config.yaml
model: "encoder-decoder audio transcriber"
dataset: "phrases spoken by 400 fixed synthetic voices"
train_examples: 39062
time_shift_ms: 50
n_mels: 40
hop_length: 160
input: "log_mel"
spec_augment: false
win_length: 400
tokenizer: "char"
vocab_size: 31
encoder_arch: "gmlp"
encoder_norm: "layernorm"
encoder_mlp_ratio: 6
encoder_layer_scale_init: 0.1
encoder_subsampling: 4
encoder_layers: 8
encoder_width: 192
fusion: "cross_attention"
label_smoothing: 0.1
decoder_width: 320
decoder_layers: 6
decoder_norm: "layernorm"
decoder_norm_position: "pre"
decoder_activation: "quick_gelu"
decoder_mlp_ratio: 3
decoder_head_dim: 16
decoder_fused_qkv: true
decoder_bias: "none"
decoder_qk_norm: false
decoder_parallel_block: false
decoder_inner_norm: false
decoder_positions: "rope"
decoder_cross_attention_every: 1
decoder_tie_embeddings: true
residual_init: "none"
optimizer: "muon"
muon_scale: "match_rms_adamw"
lr: 0.0036
momentum: 0.95
nesterov: true
orthogonalizer: "polar_express"
adamw_lr_other_params: 0.002
grad_clip: 3.0
gradient_noise: 0.1
steps: 8700
batch_size: 64
epochs: 14.3
lr_schedule: "step"
warmup_steps: 430
weight_decay: 0.1
adamw_weight_decay_other_params: 0
Rows from block 3 of the audio encoder of a small encoder-decoder audio transcriber, named by matrix and row number. Rows with one number belong to one neuron. Each number is 128 + 24 x the weight over its row's rms, rounded and kept within 0 to 255. All counts start at 0. Numbers have three digits each.
After each neuron's rows are labels from the 100 clips, of 14976, where the neuron reaches its largest size: "loudest band" is the band of the loudest frequency at the time of the peak; "responds to" is what is common among them. Only what is clearly more common there than usual is listed. The data: phrases spoken by 400 fixed synthetic voices.
# u: gMLP up (value half) (encoder.blocks.3.mixer.u.weight, 576x192), inputs 0-191
# v: gMLP up (gate half) (encoder.blocks.3.mixer.v.weight, 576x192), inputs 0-191
# out: gMLP down (encoder.blocks.3.mixer.out.weight, 192x576, transposed), outputs 0-191

u.25:117130121124135139139114162140119077153181172085122141117116138122081100142114148099130146120154137105136122137070120119126124118092140102131132120094144116089099104137096093131151155111131135093117132128118136132107148139135127079125108131131156104159135149140126124165099082114162096140114116112128124098145208151138102104128143162143130143106083158136166165158127143146101154128131090133115167103128128112149126144083117067149098108126105102130127179136143164134149113141074073139135145106125163143134164111129129119132136103096138114102150103109101141097170116091107099086
v.25:119126173092125102125111073102113123133142154120093108115095141118125132104089097164144152108117127108137072094180083159143119129155111157132125107115136100137113109111142145101142154177120175124128147105116136090135156089188123147118157152154136100156149079138092134122160133147138132125153145151133093121117134164133069114139153133110133115154132131155123126137107127158181162136095076103112118105105123121140138117099145140147150168137106122082109186153134158115123144157094146147129131070114143108123157131133101124146120109130120134134161181114152136152100123134170127144
out.25:129140120112108158108143143153121159146136132150129158141126121133140162148125109096167136123099139133137133160107141098113119096094079146082169145145098158149169071146124105147093128138141141117107102086097129153156117165114137112105149116118169102087110141139150128114140147146136172145096107138126143113141099116119118152162175135128102107138085096165093071128112116136134137132126121142152129111096158150136138132164120109096141132125145146125084089184113143132157146101108115168119144154095090153081123139107126137123106135156166192130149119113180111106144117100156156077
loudest band: 1000 to 2000 Hz
responds to: /p/; text has "open"

u.426:103125121107144184102120145119168167129159127134127139180152095102098137102127110141124113169134152149113106122127089128103159149137145179143161154138113087102098165158145146158128168128124141112143127153120113147118157142153138132122107125121127135180133101129134125133134155175130078123092134150129145085123116142138163121144143116152169131166182119066118107104122165138114104127143196138141114138154127124121117142105116136136090150155123143144147101200150120112145147122137165129153102122108154091082161123144138129092127125113113142122127169148141145139153134095144110062
v.426:089126103140123125087094113133123124124157142156122089086091113107132130107127125171172088101115131134117142134118118112170131148110129124124135095155099125087127086101144131108122160128114182154161134155120106140113144143140094147112126172116109117103071118119150153111093106130137136147128153130173139159148107152134093083107103129101131137127132141113158133160074140126126122142126131141113123142083138160099147140123182094101143148132129136120178119157162172117133113156107112178106109079141134096175135154149110165088090115105150097133183114111139124107097129132107142172
out.426:141155150158127106116111150101148168153192119109107116127121140156127087114150141125125118126115136127175088129134132141168140130148170072126102143122060165093102135124135131113094074121132156144130161128092125109096198102160136132096122123120143171110114162125136119136130131118173132116110102164143111100127136137080171104133128105127105124140139141161131099117123120140135114142131121132120105132170151138097129141136101092122103154106118147135105141135138104188145132098165145119148140129097108175116094135119152107168128114135122127140129114082093124086073182089127110111
loudest band: 500 to 1000 Hz
responds to: /d/; /f/

u.423:121163126133124182135100095090132139144114121122118109172088108140131081132122128147121139130106116104112155136112072158107082112140122166129123133090111098109148131138100107128115115129125122145093120126069152080129098068111106087111108139164155086135165157146141145162137083118088153116110132115105123124127124097118123131134093096099140154121122154089103135096071100130152157100103125121168127155096092117095119148132142157125122123096119133133132123173124103134103143127127159116133094144118142099123161094117136128131175138072144150146125119158178096090119116171136104120
v.423:132143128189115145123134149094128115131182150142127146148119108159127147091138174103144164126138154097084128165143135155140123152135118092119141130146107070126108161146145118135138144132097155109148114105097115170185168102177145113108126108110086170093079118181120121135145133102130118111131115113160155184133131144123114176107112101104147116114122131113120149145126158159164105156161136145128111138119129097132097116118137139091116139119162125159151146162107119132114146154127097138153109128174147171139137119099111117118143146191120131086111083076152132149153109135119133118
out.423:161140127114137124137113165114154113128111138115133185088138171099128118113162123156155128128170115158132138127117121132138129119137098155172127106128127111105100103136168152122145164150103088119124079169097109118119154133132117129132117121108134145170078128098131134153114097079126085138095105155105163116152165142159121155144143108134109116114152124151136131118146098114121128124126140120115100105183138079112173152148135152126147145115085156161173173106099116068125121130142143148111148156134102129122136182099113144168103100171127114175144105070165118159114133118142132097
loudest band: 4000 to 8000 Hz
responds to: /f/

u.145:109103144130091103152126114098119120123113102129145112119083105115165136073128127123109142123103153159118113147098121100097149123079077158131122164114083102102141141157138102151093127129109125149136137144111147165152087076115105160148150144134113101089096174150118149102117185110092141109124110160108177118130112116122119114148128128151079137117103097161109118158136150103128112145092149150141184130103160096110166149086168141090129146132134105083128112104128105148124138115127111128158095142124145099145130140096131115117136178126139082108127139099158166105137137108146087108
v.145:151130127150091096095117122115132090133150177164168121146126114099140129114127149117175111170123145133088132092079131111153147138132158151122141098124120132136127136142098111139135115126173112141106156137123123142140164118087142095126115149135088112117112114116099126082143135089160102130123142146171139111109116136104130104090138124131139134122130102127134140106094104143112116147147121126102118107137132111133106094148085145108154099103098098149063154158128140101125137104122164136115128175110168109133152136109120030115161098151087111099140101061084114173125116100133106155
out.145:153137092153153127142119144116164103153171108100127118098096115133120141169117138127162155119121151150119155126098141134135162124128093114112130151154096113136110090201153153156126120121139126085123152125122114097147101123159141156157157148115126141133145156160130140130129130100142108126143120149080092124131124113121079151165154124139153178128149122158172126162145140145148126171103212119145124105112112126158106121155139161156145117118076178110135149091131120131123098144131144135116148121128135127137125130093098196155099154114098135146154105062161137154150141093108109114
loudest band: 4000 to 8000 Hz
responds to: /f/

u.496:147141135123112129095161129106124096094119092121120087097142200154088094118100122142169125093154146140145159123082100096127172104083136157139160132126109157132108125153105101140153158142106139105116139148090148126117160142110126129123179174195109123143131112105145094147114081119113077108112166129187112137133102105094148142162129133108115180133121120121153173155156144128162144115099100168134118142127142113155142144100143158142140149144104128150136106063120142170117143120144142109131145136108108150158141115113149155150118134110161095123140147132108121143134107122112134139
v.496:136115130141101152127124142100110121132148098148147145100085127148131146145111133117185080138138097133128122100135142134155118149120087114117140132156142145108143105093166125116159125133130143120113155124114133149121122162146165133151148091170107119108117114095150130120140136153121115123112154144113133138136158083177105121113129150114059172129078127155123130116106116112125163072149161160100168147124089140096163157093165158135134149135168098138163191074099145113161099144106118155138130133095116110162105152126096116170114124104126139136162126138173125089103098088098125133
out.496:150146188185111134046118097154133140102147101148134167156176126150157142107106112102122154108116128150136089139122154118129166141104126136118109127130145119143133127145147109163146169096091112080135106126101154101106100101095150105140132152121119177176149143111155176101107143097115153122082126153106094128107083107121133122141121133104092149110152128110143118154124107181112181191110142154138103144122134104113166153148117114112124135113138111153147141104119144150134121102150122112104107123160141155142144132147104136081122105138106124125127139147131160120157113172112118090
loudest band: 4000 to 8000 Hz
responds to: /aɪ/; /f/; text has "knife"

u.187:144107117098127126133151129093142161114126135128094133142136089144107115106122166144113146168103130135133128138140142103117149149136111159166104107101157149125124109084126156131117136184141134142103120115124151124134115178099162109130132111145179146155115164104105151149045161094108134134087087148139178123117113136148134130103118157139135144133099132126128101185115143083112146111099106161114181116159096099151142122149051105136147113144134132146113085155109126143125111138109149064081160146133131154109121114117129152094101100124127120120114086078135120124124122142156105133
v.187:090147107155114167147113124153100118131139135119136123152135095154173144109129123101135135119147113136141119131120132163099124132166185074143084130171140114067086140114078162127136134151141126128135127108126185137156141116124142154136156140157136155168159135079066140114172106101141133159145133081120185129115092155122110145130145123163159111147108144122115109135132119081124151138149150144125162108153139116162142091168115149127140142120144111132158147111060110144149161094102124123110131120085133129124113174126143109158120153177088122122139128159119145127109114103113134096
out.187:111138097148104145104126168146094114144145116104149077107100131128115111167129104123093150097141088129124060094147099151148122119119162119157111154134148117146091129092135126126149093144135126116078096149154139119086122120096092125127117144123110127093123061139098123128105118067101108108159139105117123100157150161145107147138142147098119120154115141140123129105116116158122094139126144163181138111119172136051121109123139126135138123098137126130128118100136155124181185109115125155117109110161113121097117141165185135122139124141143114135117137097099141077113086151106144126
loudest band: 500 to 1000 Hz
responds to: /ɪ/

u.131:136098114073163126137139152159131127126155128152144103127098154162125136110129117136122157134141155182126087142117148143133139129143064147117119162137116113096138086169125097116183143119117136116098153166135184109136106109105173161142137149144128103120134110154120146121092113133093138150155152094161112145159111139103137115157133153149106124132138148155135157185168115114132143113133084157133142141089144123162175142140136171127150147100077084098088135082110072131159166115132184124144139106117134120130114136144133155110132128107128103107158144121142101107117099100150147117
v.131:083095096082149128116098121137170109162118142130145148149126123090138138153122113162177146127140147148118109157145116169120137111139118125168175107149141133137074178152123128159134124121109159152135145117141146115177136148130141083162171156114108116140144124113157141148173120111141123101124106143159108058184138120161126128132192117133093189139113106187124137135140100089166126088166108142105132129164143154119122134121146130137092132174106101132114146112122129099138138153150129126136113146129084143139127157159126086129150151116120124112151086110132132117126095151111147103
out.131:094157119102083110084123156105098120127173128137098107176095145158116135151131137136067112122146144148117146109098105129116146119091107137110167107130150125118078111115091059103120119116115137087123150108126130113157088147084144144099148131144151142152102141101063099129096142097083158096165189147146134131120085103141105126132121171179110147109147104141151134142134094198152139097090146127132134139086116111090122143131125141135118136124111152132150123141097129101128132155141112149130142167112119130124174110141110130136132167133123141152126145113109138136117138156126098119
loudest band: 250 to 500 Hz
responds to: /aɪ/; /v/; /f/; text has "five"

u.287:144133122153138190120149180133111106156098135119155116137115103167111167116105135129150101145061152172148136151133137145118110134137121139089124140115188166087147131119146157130141116107094123116141200130166130155126138143110147105109139148131133142091145095126111139141131130136139136134130118105135142129127162161119140177107125151103131127145099108144104136160146130084162180091112130134096095162132119139105167142120115132099084114110097130145138132100116135137159162108151163129096120178139109135120138079129129110169137116202141149138157181147176131117114103118131112117
v.287:143139133136146143134140120135124100131096142134078127114123144140150161112174156120134146157130103155154171150121147132111117121159147103099124095155133110120108101104128089095132162094112124093140137092123150127070116142082130152129116153134114128155140116123113083147115153165120101112090153129124112127125150078132103140094129133130121122135068170171152105150075150160145107134099154083097142123094167131138132133111170124094097126071139162146152165137157129066141128154136117161141099164127139114126128139151122135121151181108112129146125169152113150121098112093134170170
out.287:159152112109128155135139096195140163176117153128131125110122102134152131164143120135114098135129140094141134125108078111103087156109136113137147100084136130104108164130137108131180156098147145147122094121102085141092165151130133106141127122150140128088099119092081124126099146150154160123129108166103097124143132125101168180099118118122155103142153078102076091138099124134118163131145078119127150118155138098125175136142080091135165104142127131123124110129121102136146155140116121104137167134180116132110120128133117123125129112143098127108139152128107172143123164091155070111
loudest band: 4000 to 8000 Hz
responds to: /t/; /p/; /ʃ/; /ʊ/

u.327:131117101120126171174134129150144103130046138091129113108149166156164126181130182115140109134120106121143130158136113120108119105091110091110145153075112159141163155165127140155091100145134137122099155108114114131146137085107124128140136124160092113145171143189174135142134117156129098116157122139121147149165102115128134166100121104143102159137117108114091151127143177176139144134125124168155139123096144149109154111104106083119146124117107160109161140152111138158090142151140108127113128128098156147171117114136144121131093093137121108134087102165141086119098145120131127121
v.327:142133118162136121159119141118135114102109078115154136155139086092108149091073129153115122123120178146116164103118137106104107133120112127108110088094142084127126124164137158091095156114121133138149157105097181084138119128140125103113111103157130149152186137175137147131139099148113130124115109127081142123100142126136120110113141140083111134104107141154103115096135124151122098169124155142137150059128102128115126079123098139149160110134128141120074114113163145133093157106170115142109146113088116135148134117148183137094087123095120149164147132140155104150099131152131159088
out.327:095138129121140148143120084123177079162159143134125105147118187124153149112175125145135079105151104115155125101138119138106155138129145092157118131109123151141144152111118142137202108123131112147148161114095101176154151150130112135145138117099140124101133115098168112100115120089167113148107123136111126097103145132151153146165118128101120134097174106117142122151123127103089129110123106157130138086129111112087117125133110114123131158115117111128115157168165131146154114149158169143131110107122110129156120159121157150144126104185161129091175152133100171184143087077123119154
loudest band: 4000 to 8000 Hz; 2000 to 4000 Hz
responds to: /ʃ/; /tʃ/

u.156:082122160144149094131063122110114075079143147139159120109124113124149156088167100162130106080112093108147103131124127117093110168139131145109092158148105175120139152146163089140079153155128133092116154137118168146126134141154113098157130100153122158114140122136109140095149130153106175124179133134110102119094117137146110149119150115150093064170106136146127090138110162113138154146144118110167127116156130125119122094144124147143164172154109152136141088153115133106135105104107130126137102127117119141174158124137133130100155131141133137122133158147120090099124098113161173121
v.156:099143120133100100114110117160092093164097121096136150141092115151121136112104150081135113155124105149210125156088102163148176133162111147114122106151118101124120134112146142112143140094145138131106128112091112148111134123149094133119121136152180108079096133127186143101140170130135139100119122152137099117131153165132146116102109110094116098104113165147133143151123145157131140146079146130165152155104121144141098135142163116076125127191126163148137147144135107164114139124132126123135109124129162123156146124088172081139120117090084106151113110128108185118140148128152156127
out.156:140083128131121123136116119132160075115134100106101095089140157110138115138128127155154160143116107160117118140134113123123158110126120150123119083127119120101131140131119147106136116161170190159170142151135093105146118142130109141121117151117177154145177157146156174132162129125129134106161094147153120124114173130146125123110102139158127128122149146147106132096113168140132136105155170137194094105145127107156099115105095107154134121095117154109141093115162104146149148156181088153153169116167132176128135097158142125099128113128122123107115199162124147162084112127104141094
loudest band: 250 to 500 Hz
responds to: /ɝ/; /g/; text has "girl"

u.355:099146095146142116106134063072108132118159158117108095120151136135117133180158124126132104114119145150132145072160145185116109096076128129089119121171103168119159098107119148135129113105110158093152141081132136150103078113104140107146098102138172123088071127131118155144124149128147119121139106122140154121131170153136131180134148149122114089156103142149067164152142095121086152134142150142104087088124120114125105093114117144128096136138124122124075113102137145132119160119152130121092127108120149139130112138167096128104102094130131113150104145143147109127115136103122108140
v.355:161133141144172110169150104138120143097098138126139113104123095116095129115149116103114130135118124138098124158123102182132150121115136128149132143150096099146107143079159178109119127121153129097188120114133110116139113101143128083110132135118134143034118109114133152150117119143169098135146125105119143126127163147199150135141146120127099139097129104111105154140167095141131130095134114125126129143097170136152112092122123147101108116101116117180098101129198107135096183122103130119099127150141131103154160098141129134120118156116133128156098101150197105119107134150139129092
out.355:117123125187128142150117167124116127086157131140141171115122102143113126162125155138132165105188132178132157093131120103132158199125090167128145114158142126110128151130112128124162114139109134109100105146105103097104122111115134131122087122118113133149135157108077136124132126128140104122125126139097078134113129131160083109143112160078149114087102143102138126133136108124146144125102137138177121128112117150145129214123114110115108122155126107138139145115142140094122101127145119159160114165145125132137079132118138111118152088121127194099133155119129114163127208134173129111
loudest band: 4000 to 8000 Hz
responds to: /s/; /k/; /æ/; text has "cancel"

u.201:169081157090136139125122139113144085103071153149112089139130152123116086147114108116104144129153116091110148101137126149101136160149079148148123124077117161147168093129148147121134167140104165085137133120191170124115126173175124139181191103158133143100150152155124118179097067135169121121115125119120125142139158171103128154106133111125083100099134103126128148117135149122093168132132107115136151138125110130124133129115165117130123121096133132108123125149106126146135114101111114091093096151153133151125100122130146144149128133111124125149105139169131142123108115106172085114
v.201:141141113093139088121176104105124135107114143140123154110111130141126123110152108126154123128092169129114091127147114127107090152164174134117123134141130172123099103163120136132095145137089084149118147090134114151122154131126150140131091126144119147122067132143106107126137091135099092147179139123098149093131158098108145109139143111111121126089129180138132153120132099145123156137120125126127091098147129123174154158081143099097117102152125134118108158113115129143121153098133125058152117141085094081118100105151110097155134112092145168142103115098134110055173121156134151165
out.201:107155136090146120118108130136107153083125135183130162139137112123101128128118113103139080120097119125140173049123102144170128167172095138123123140121139118127135156109155160100157119110116157130144138150116115157119115126115126134141080130123144118141133151120154141112146116190108141140161157159178129134126131116156111133127172051136149129157155127102146097144118118168123197130122167093092121133113135117091125198108130118143114129098115158167140106130116157120157115129140134118148164144116137159115138171143133137126135135094135132104131143111156122100103075107175138137
loudest band: 500 to 1000 Hz
responds to: /ɔ/; deep voice

u.319:172123126119124171090146125154106126107141114150106194099089135117122153090104130127104113130106182108130133149137132146141088180078144149108137152156116112142168091147122128120117055132093147139134129137131109111125109147127154111143105159113120132084141177128114148132143164097155109116121117105159146136147133104124111118113129152174112165132114103106130140144160118133126172120120142105085144155098146075122116153159119120120095126139100195140107138169163185140103121126133075125115160090153117139108124105130139129150143125102106151145152118108105124101094092138145143154
v.319:123111148142082107126118122172126123117122116134130146130095107141126143123115171179167123091122162125135104119158117122142143162142160132106134108114196171119142130092110140130117151159175120091103113160159138168125124132179138092087101130144111116144143076147129082075105150132130100125146141132145135141107130118143133110081092159095153156122147117132079139078120123131086146128123122102111136129109132169118164112155131096100126105090153118088153107149148114142097153154098111161112141063121134110117104140119105135110099078112099111100123142127141121133109112111164147170
out.319:074103120114124209108169160128122131128130093141120123145114098136174161177125138153123128136124140114101139097146159127149129171179103156117162071147146172125165125097117131118143136156136150132125137137100100148113121134140090141150116131152145124132158119104151127128076105142170108112117160117130166100112132131120079146174156116168137131119117104124171099114106117139126156122148120144132112159113143087171170132111096098125124192141123140126142121129098108127105151124130134101165125158119111119069088089109163117149149112119187132131147119134150131107114107123128147115
loudest band: 500 to 1000 Hz
responds to: /eɪ/

u.549:135132132147124084127133153133131113112104097127137109097189107160104115131127123144137091092131123126098090150131156177091165154149126119112145097126146127105115144135077144176126120121110155098128171100116129114092121121122125150132122150104128101136118126155099136140147125133097178115156144096103129130128142101128156123132166135117100112110110118077134139175129193101145157144118139140162137085138163132139084126142114125129085152152096096149149105123123138128129157110124133153151115113124109184132104069131161088116050093169136092167142154163133117132102110107124149146
v.549:148144114162123124141128145168109155119158157130129133130138150102146125163094080159182144102080093097144129155125142104160140108130121136168184139116129147155159175171121153148116119098119091138087143083097127151144126156117155089153100100097104136106134155089131122107108138122120150140137129108135128133127081102134165131169159099107166135112145087126119136142105102107089117122147100123119110127105154130145131102121133127115125152135154145103122084143137096082117111138148118181080133114128105117125116089165134174146140133138131122125078115117112141143066177151148153148
out.549:129090104153115123166141145127122122095150148129172137174108128092148075158149145156122165095124132158165104123171125129169120130100092142121102143154117140096116145101113131121126160123113170144107144077136156128090142100102109156160148092135144126120119115159107137145103132151144098182105125069139147158126156157151120133128114114150110178119123163125134107113153102085147144125132113106163146122120158119127126153117144163102151123159095095147115159171132104137127106113156090137134106082112107140133109178133120149151168143096104106115148154137156080139150116121137066119
loudest band: 250 to 500 Hz
responds to: /u/

u.340:100111142108116146150062124094102073120113123126143160070101107157172121093109101110133109123164133109110136137157093113160140106157122143151175103111106092162108144111159144104092135132136077173126123117130139107113165158086140176123123120162126141132114152089104089154118131143117141102167132090118106106121103168168130136121121154125158109121146119122126112131142100119163118132164140153130123095147105130157145142133119180087124166126135172152127150096152104177115137132121107103096101130106120154137123122102104116142106163105125093163082153128132107140149132145133174120
v.340:106144102101143155111140130118145146099144082151122144117150116130158159078076142124159122093129123152123103154105128090154170113072105126068160112135136127163115108121181158120110097148137103118113115162132145109097121136124134132106112157139126135112129133130105184140124120158112103181115104101095118108139104115152077128143083117108106143140149086104147142097160148157138132105157111096128139107104115109160150143121116123118146104129100129113177141116118170205136133164177110101152122141164117105149111124109131118168137171170124112123108097137135150137113112098128154141
out.340:176155135127139068132146111156150119128066061116119165104101129088178144124096155166106098170157075131128135127095147152150117145130125126118107104115128115084129136164134069133114150135119149140104124146147144120082132164124158113117133138104142153117156114108119125086160162111141144131113124125145140121140118127052117089112127147125144156125148082130129143147103128138106123106116128162145127123116117096172132166082118126090134113160135144096136130115117098136111130111132145107134132139104111108139132147134113144120197150100162115142123139162128143141101099067142154088
loudest band: 250 to 500 Hz
responds to: /oʊ/; reverberation; /z/; text has "zero"

u.296:115140102121093115134083124146129111108105150134141162135146148112124148153154179109127118178123115149144138117103105156140145144100135128144151146112173108109141126109130138132094145121134088173130072093140147138124136126126091128123121130117139111139109100139146085103171147080118133149154167110126097152096162111140111106085065150201128141131082147136111147076175152144127177102134125115157132126122111157133154139108099121095098160108162101155151135102120130099173120150108132157148122116122177093122105075147152131149139153095111137106135140097131161118125115128135167149
v.296:130141148120154102147149134125117108159107107072137108087110103097143165094163107087116138109085137130108170089136104151164139133174093125138108133186175130162162129107151141161123113127129108083104126127128133117128091151132102146105124144139154100130120115155177181117128127145111144088133129110141090165132130141126096146173086129130133127138122159129136143145131136130136133150126148157119085113119117134106163139126104139129119106137168155189140143132147128135152111070134116108128140188113086114174120128180127149132103086123121090111148117112114132145099083117092094135
out.296:176156177127091137145139124118121107123147164137130147116104138189113157097143141127122115124135176145152124100104116177059129109125125146102133129095103089118127131127123090147113116106138072121121161131113106120090165135120139117096107062136159167156141100165150150117137108104114115104142162127127132130129116143168166098082117146136181121123131148098109151093144120142097142182127150122142150166157096117144154130102179131134106135118143118146141119092137144115126165174103109139113120090130111098146073118137098093133103139120106129128075135131114128143141125121096104110
loudest band: 1000 to 2000 Hz
responds to: /p/; /l/; /ɛ/; /h/

u.119:146130159116099136100150090128091125120103139118132101132120137134137156144132113150125139156149125137144087149138165161138144110111084127123154095120115120140095176139142176153089080121112136141135126137125118104123146152098148125102099110072128135170109134111141162110139157100166147112130141167118130139101139130086156109126123147081088153085131107108141134120136146133111146137148122118143132156097113102086164127161129101159091114095159122135121132130138153080122152096157089115121095110108147158105124202111122117108138141087120120099188161178121117161126114082101075119
v.119:161114165099140158129145114114144122146127134100096122123152146134102130089140139123165126104124122116170132166142163128098103114117103111173097122129104096110158119124185133117122109133137120162145160122058165172165106143123111080152126107133105123149099128150103159133086147115136156085170148103113145097109136129120116108151154070130113122129124128176111171118070155110149107126107120107089153153115167137121093115112128164123136100129137135153083133107142131133129104150102112143133114143106119160169139135115087162098102128154128122115123125106101076181110163121159152145
out.119:089146139129106123145179114059137118133128115161109097138147113113112152137107141120139144156160104156135122163125128176187129128105163100111143134096138085077125123152122145124077114119170153150139132117108177095120149136121128111102095127118143121129132143104155110095147143123169079124136147120114126150120148146112135141150155120088111132090142095154128075147071174133105145169101113130100100142157106126089169113127112131136124116099103150104137131109105163100142113128128102114106151138172082205113099161129131133098146158133123134113135135118145136101139145125161098128
loudest band: 500 to 1000 Hz
responds to: /w/

u.83:104121112148131115138137113128119154138141155199101133139165107152126130126113110147167118106115117129121136075137136149141129160111125128071126101161175116140132177134089154123140119153122167094122141113127128109143158189135133109156144155132108107141090101161148131084163130153078162138126133123082105067135145094121111147129105176129128120158156152103117122139142106129136119111094118136154143107131112155133101063079104180100160127140125114147134140120156145171128170148153094106096082116148131151123092165108099127137139096144142127108146124132161135145163141152139136142
v.83:103097120112119144147156180159114157154137125133155117093113141135112105103102108095092153155164146113113162095151137128153152178149131127136127104121105118133123128153148102210158164086146106132099068163137141132152106141135128098101139143168104098061072104155101141123105132099142152111117162142104104125140095124112125150088095139111111140108105156155125144146135132067119158115105146100110164131117129119131133150135164109114139120090138150109115142148126111111163127145142128097140121133087127128115069127130125122125111128140125130125133159139125110138112195130074147096
out.83:156127150119141119119141108182075141160081165092095139100114126181135100154122143136120131127130143142148156063111108139148096138103129127151056131088144136150122127104135125120150154141137104145124143124137105138132045113109138152119105155102120107141129119127130162135141119124113114191153162126128125089120125133132072140142123137143118103120129116118112148153127175095142117139143129104090169177142144126112082125084086120118141105111114128126152068160116160129110139113136070124177164127134099132137141130133090107099124152118112170143118125154118102107149137108127128153
loudest band: 250 to 500 Hz
responds to: /eɪ/; /dʒ/; /tʃ/; text has "change"

u.350:092156125116113111115100176112099137130161128141106135146120101112138134122136173099115159113160140127191118154098130143132112083115124122110085107149187130127122150127119109157081139114095162122107144138156126156171090146126099118111158155142148168080153100116104112091145095137174147127125127099147099163137126154113124128119123148136157136157072129172131165133121146150150166119145099153138139064156120153144165111112108110088125131113121114114088188116158132158136153141162129128132146120101135127108145050139116164133113137158107145123123139137111108121135121142121149155
v.350:154125126171165137146133133146128144152116137084122169119124130124099108083149104100089123133142157130090156157119104161144119126169091120144101123085162121133124133156172105112114157109125144117087163144132166101144103139128146139112060144115114147140108147111118149115119111151089111104137148128098167154161107140122080185119099140148169174156122136144114123104116144166124091097093130185129086102119116108139148119121130143113110136150171094191093117090086156151143135109157152122117123132143109151109136124157103175119140123131132105142104104134143130140092131091123155128
out.350:129132114114137134132094150121164126099140135121137180129129156149096148098098149140155117106145178153170129165116096140133115139118106129109129094092154117116080139140104084130096123142086096145149111152078111161122176161152150108095111100111099180128134095123073133106130104144153100099169165122137163115170095143126118142118132124178126119136092126120128151122118141094126139085156149126152148129106115156170130121138146151138120141096090075128130124160119126147097100154095154136142113142155119142144081170098096128133096127158106125181117136146085135105137128112134112105
loudest band: 1000 to 2000 Hz
responds to: /p/; /ɛ/; /h/; text has "help"

u.171:132125086130118141122111138145095140142081159149090128090178151124099146182115120165118126119130129103133108140174120120140111150145158139140092142118095111081147128167125139099137086175116172101164155170129123108133145115134118131120148141096151101148156155139096135113114125099163147159141099132107168148166119096114118095150128088090135077071087129144106098145142134167124124156133164155103120121131131098177108117114108121133121109134135141132132115125149131134122129129087136152100100083165120145106152157138095114130143179158148145127087133119179144139077118111102126130
v.171:106138150077086140138140142114150125145109123125149134132102108118095118108130058132105112105121140121154085126126086124108097114139122118109125111067134116125095158102126125153178161090102117127125105135124079149108093110088123107126139098131101098142127153109130097131123134156121116143168100132107121152109141210165140135142163123087148156153139117164145146148119098146164118159144129115119178140145102082144164117110148118156128145119116136131157154111152096120156180155105169150115122153089144123129152113155140138148137136157124112120145131136169160102120183093108092149
out.171:114111141131117138172122119113112128154137168095143153090083115111161094097102053136128157077142130119103132144176101136131130109108130133081114141134124128122106094127148123115135108146133108145180078124098140093137144132168157131124108113084118089154124130099142104129161105127088157138143145090141107148161096148114117127120110128163095098129144104131130111148129155159134120126118173168101150090084127114134132135144172087093131150068140130123129111074117142142125134110121140136147151116136122114160155134144122157146130106129144111115126145138109150125060116188125145180
loudest band: 4000 to 8000 Hz
responds to: /s/; /ɪ/; /ð/